Rows from block 4 of the image encoder of a small contrastive image-text model, named by matrix and row number. Rows with one number belong to one neuron. Each number is 128 + 24 x the weight over its row's rms, rounded and kept within 0 to 255. All counts start at 0. After the name is the row's rms in percent of the matrix's.
After each neuron's rows are labels from the 100 images, of 14976, where the neuron reaches its largest size: "peak on" is the class under the peak. Only what is clearly more common there than usual is listed. The data: simulated fluorescence microscopy of cells.
# gate: MLP gate (encoder.blocks.4.mlp.gate.weight, 640x160), inputs 0-79
# fc1: MLP up (encoder.blocks.4.mlp.fc1.weight, 640x160), inputs 0-79
# fc2: MLP down (encoder.blocks.4.mlp.fc2.weight, 160x640, transposed), outputs 0-79

gate.603 097 [136 143 127  94  81 142 117 152 133 128 158 116 133 119 111 174 131 111 142 125 143 166 126 113 130  88 134 139 151  84  82  66 106 182  99  94  98 156  90 104 128 105 129 128 163 128 111 113 112 135 139 104 109 109 112 175 169 143 119  98 144 108 135 141 124 126 121 128 122 114 123 134  94  90 138 138 128 113 123 117]
fc1.603 077 [141  93 128 149 126 144 144 109 128 101  78 124 128 168 128 104 126 118 137 127  93 100 123 153 134 129 158 135  99 144 152 152 114 163 203 132 166 101 176 180 128 147 128 130 117  94 128 122 116 113 128 122 130 128 128 120  98 110 143 113 120 136 136 145 164 100 128 171 170 128  93 107 135 121 135 164  91 129 128 182]
fc2.603 089 [ 80 142 140 145 128 154 128 151 169 134 122 172 128 162 183 134 118 145  96 148 136  90 101 128  95 114 135  90 138  71 122 112 140 148 165 165 139 128 108  91 111 121 109 129  80 181  84  83 182 123 109 128 119 163 123 134 114 162 128 149 137 101 114 128  81 114 148 134 147 119  86 160 113 156 165 128 128 110 130 148]
peak on: cytoplasm

gate.183 107 [125 118 129 110 156  83 116 113 110 123  68  97 160  77 125 148 168 155 174 153 124  89 123 104 123 159 127 147 167 136 116 113 145 112 151 120  78 137 139 140 140 117 115 126 127 190 133 175  77 118  90 149 122 120 121 131 189 128 148 117 154 128 125 125 123 167 164 131 128 142 114 114 179 105 110  98 126  86 142 117]
fc1.183 101 [127 146 132 147 161 142 107 141 131 157 175 132 137 160  99  77  54 120 127 122 125 159 136 137 101 121 124 129 105 184 128 114 122 162 100 128 169 109 142 120 143 131 140 123 159  96 151 111 140 128 193 154 189 131 100 115 137 119 132 119 115 110 130 132 192 113 133 164 141 114 130 140  98 128 176 153  83 142 157 141]
fc2.183 106 [120 201 152 128 137 137 130 171 155 175 133 143 113 137  87 139 124 147  87 108 131  85 147 143 115 139 137 107 114 122 106 124 107 126 120 182 123 153 116 126  87 128 119 117 148  93 131  98 163 133 108  78 116 139 117 152 116 120 134 130 103  79 161 142  66 113 110 148  90 119 107 162 105 126 163 123 132 126  93 127]
peak on: nucleus

gate.0 077 [139 128 129  95 135  54 116 128 112 127 125 142 143  99 115 115 128 133 128 106 179 124 140 134 103 121 108 149 127 160 103 121 128 149 128 128 118 167 122 152 155  97 130 128 103 128 131 145 113 145 142 155 132 131  98 171 126  68 120  75 124 130 120 124 131 132 139 176 142 200 159  67 187 119 133  88 142 132 128 128]
fc1.0 083 [130 128 128 168 109 202 149 122 128 140 139 119 110 167 128 147 132 144 129 109  91 128 112 132 116 128 128 104 113 101 146 174 128 114 128 129 135  63 117  94 106 146 116  98 150 124 124 139 150 111 111 118 128 134 128 107 121 151 133 167  90 141 124 154 138 128 154  93 123  82 103 206  91 159 132 142 106 128 145 117]
fc2.0 091 [169 151 114  98 132 123  98 139 126 125 170  78 137 117 127 129 102 137 134  92 124 174 147 161 154  88 164 147 149 128 122  80 128 120  88 105 103 109 148 113 154 144 184 101 128 118 157 124 108 178 139 124 151 102 157 150 164 128 137 134 129  77 128 146 156 122 114 161 128 127 145 110  86 112 141 130 139 143 114  76]
peak on: nucleus

gate.249 051 [145 128 128  76 136 129 128 128 133 153 122  75  94 128 181 129 103 117 119 117 128 178 115 200 113 111 123 125 128 132 109 128  89 127 110 118 113  94 128 105 128 130 127  72 188 130 153 100 118  83 126 127 154 128 128 168 160 128 173 144 154 129 128 119 140 139 127 131 117 145 128 112 128 134 105 136 152 124 164 128]
fc1.249 045 [130 121 100 135 128 127 111  91  93 120  99 128 132 158 172 129 114 128 167 128 130  84 156 129 125 163 148 152 153 152 166 160 121 136 128  98 183 110  90  76 120 165 171 128 138 153 128 124 116 106 128 128  85 138 159 125 131 145 132 113 128 136 183 128 128 102  89 124 122 128 106 142 128 117 190 154 130  92 132  88]
fc2.249 040 [164 137 130  85 129 136 179 123 128 128 159 138 124 139 105 108 117 128 160  80 137 194 102 113 151 128 128 139 129 183 115 139 128 128 135 150 114 104 154 128  87 145 136 128 156 123 115 159 144 105 139 170 169 128 123 127 139 117 139 128 141 113 159 154 193 128 151 135 156 123 128  54 125 136 128 131 128 106 119 105]
peak on: cytoplasm

gate.190 128 [103 118 128 133 153 103 127 116 124 128 121 131 132 130 119 119 140 156 128 131 129 105 149 113 138 154 117 150 129 163 116 152 142  88 119 124  69 109 189 134 136 109 119 129  98 157 111 128 128 136  95 193 100 128 128 118 121 111 132 150 142 156  46 143 118 181 128 128 146 155 149  87 174 148  93  93 168 134 125 147]
fc1.190 115 [125 119 129 171 176 109 117  95 128 118 128 120 143 128  99 124 135 168 157 131 127 122 124 106 139 153 119 161 128 153 106 167 137  99 110 128  90 116 145 159 160  98 158 130 130 167 101 153 124 132 133 168  89 128 127  69 103 107 136 138 132 128  61 153 126 171 127 129 140 138 142  93 157 140 128 125 153 142 133 141]
fc2.190 113 [140  75 138 200  99 133 159  77 128 128 118 110 131 129 100 140 155 148 137 151 140 152 118 128 126 151 123 118 117 150 137 138 162 145 142 121 171 151 129 180 147  93 101 148 139 131  87 153 126 119 153 153  82 135 101  93 128 118  94 123 120 158 128 121 143 131 132 120 138 130 127 122 145 141  98 130 147 150 161 156]
peak on: nucleus

gate.153 215 [141 107 118 143 133 148 121  99 112 109 108 106 140  78 100 158 155 131 139 155 111  98 128  90 151 150 135 133 165 117 114 106 163  88 192 104 103 149 123 143 114 125 109 139 101 171 126 142  80 139  93 128  91 112 118 134 146 154 158 127 179 151 128 156 104 120 120 103 134 136 129 142 167 106 132 136 127 103 130 114]
fc1.153 224 [149  98 113 152 132 138 122  90 111 116  99 112 144  84 111 159 165 137 160 161 116 101 139  89 148 162 155 134 167 118 112 114 154  93 191 105 112 144 130 147 128 121 117 143  92 177 133 154  79 139  97 128  95 107 118 138 145 159 162 117 180 165 130 151 112 113 116 103 143 128 120 149 162  98 136 133 127 101 131 122]
fc2.153 177 [166  90 122 131 150 118  84  69 101 104 108 122 141 102 130 107 134 137 150 159 106 122 122  62  80 158  94 177 138 152 123 160 150 129 158 126 142 124 143 137 163 111  82 127 119 158 110 163 109 110  89 167 106 112 129  95 126 125 147 124 142 143  98 120 111 173 130 125 174 159 102 100 174 128 128 165 119 129 161 112]
peak on: nucleus

gate.199 070 [107 157 101  69 149 118 140 130 116 130 108 146 102 109 132 122 127 103 153 121 130  78  95 136 144 144 128 130 149 129 119 140 121 146 128 168 121 110 109 138 128 153 177 128 129 158 164 146  88 144 122 129 115 130 178 138 112  99  97 130 165 125 162 116  49 187 130 155 108 166 118 128 127 113 126  96 106 145 191 102]
fc1.199 082 [117 128  79 142 162  89 140 117  93 128  95 139 107 126 158 128 116 117 182 105 137  84 147 128 139  99 129 173 172 129 117 100  95 134 146 110 125  67 145 112 102 162 152 120 120 128 158 148 117 135 114 126 130  96 170 128 175 157 139 125 181 125 124 132 149 163 114 135  99 134 116 128 118 112  95 108 127 145 114 128]
fc2.199 093 [150  67 123 120 128 145 146  93 142 120 152 128 128  97 138 139 102 151 149 147 118 152  75 115 140 170  74 128 128 128 132 186 159 135 101 135 145 116 168 128 194 100 105 142 115 124  86 128 133 107 146 136 143 127 126  90  81  98 128 145 130 140 128 110 147 129 119 115 131 121 122 116 141 143 130 128 118 133 143  98]
peak on: nucleus

gate.169 100 [114 113 128 118 139 122 107 110 108 128 128 102 136 110 137 119 112 127 181 140 128 128 141 118  99 130 164 138 159 187 146 110 128 148 188 128 172  91 112 109 154 163 106 125  98 141 140 154  56 106 144 146 120 127 139 153 134 138 143 129 138 127 159 112 117 167 123 176 128 108  58 135 143 128 120 151 115 111 146 113]
fc1.169 089 [160 127 141 126 105 128 135 187 129 124 131 131 118 161 131 149 186 153  79 122 107 132 122 136 140 151 121 121 123 106 129 175 128  73  92 140  79 170 132 134 128 103 143 138 136 154 101 115 171 156 128 115 122 118 128 123 128 113 129 155 111 129  59 104 120 126 131  98 131 128 179 100 121 165 147  99 150 125 128 121]
fc2.169 091 [115 176  67 115 161 128 128 128 100 128 116 118 129 133 144 127  93 140 135 128 135 121 130 154 154 128 151 156 168 160 146 103  70 129 132 119 120 129 130 125 100 128 164 105 107 128 155 157 110 128 156 164 133  80 125 149 172 130 175 136 111  91 110 142 145 128 122 140 110 108 150 137 128 117 144 104 115  97 136 119]
peak on: nucleus

gate.373 162 [155 123 137 143  69 125 110 152 128 114 133 174 105 164 145 166 147 141  98 132 119 137 139 136 160 141 136 121 138  94 175 126 136 127 123  94 175 133 110 137  98 144 132 167 106 129 115 131 170 167 105  80 107 110 140 138 104 147 152  78 138 145 140 103 110  66 113  99  90  92 160 116  87 148 148 158 154  98 114 114]
fc1.373 154 [155 116 117 151  85 121 128 133 129 117 127 167 133 184 141 139 131 143  86 128 120 127 149 146 142 138 126 114 131 101 150 160 132 127 114 119 174 129  75 141 132 129 124 164 105 136 148 128 187 159 122  76 105 102 132 114  96 169 118  84 136 141 151 137 127  84 104 109 124  98 147 131  83 156 155 178 153  99 132 117]
fc2.373 133 [141 127 162 149 106 163 129 112 154 130 130 156  96 138 128 131 160 162  78 129 121 119 122  71 121 139  99 109  92  84 129 154 151 130 143 216 128 114  94 135 116 175  79 133 147 113  86  95 174 107 108  91 140 127 105 116  95 130  57 115 110 119 133  95 107 129 150 128 129 122 102 132 108 155 153 142 118  97 128 149]
peak on: cytoplasm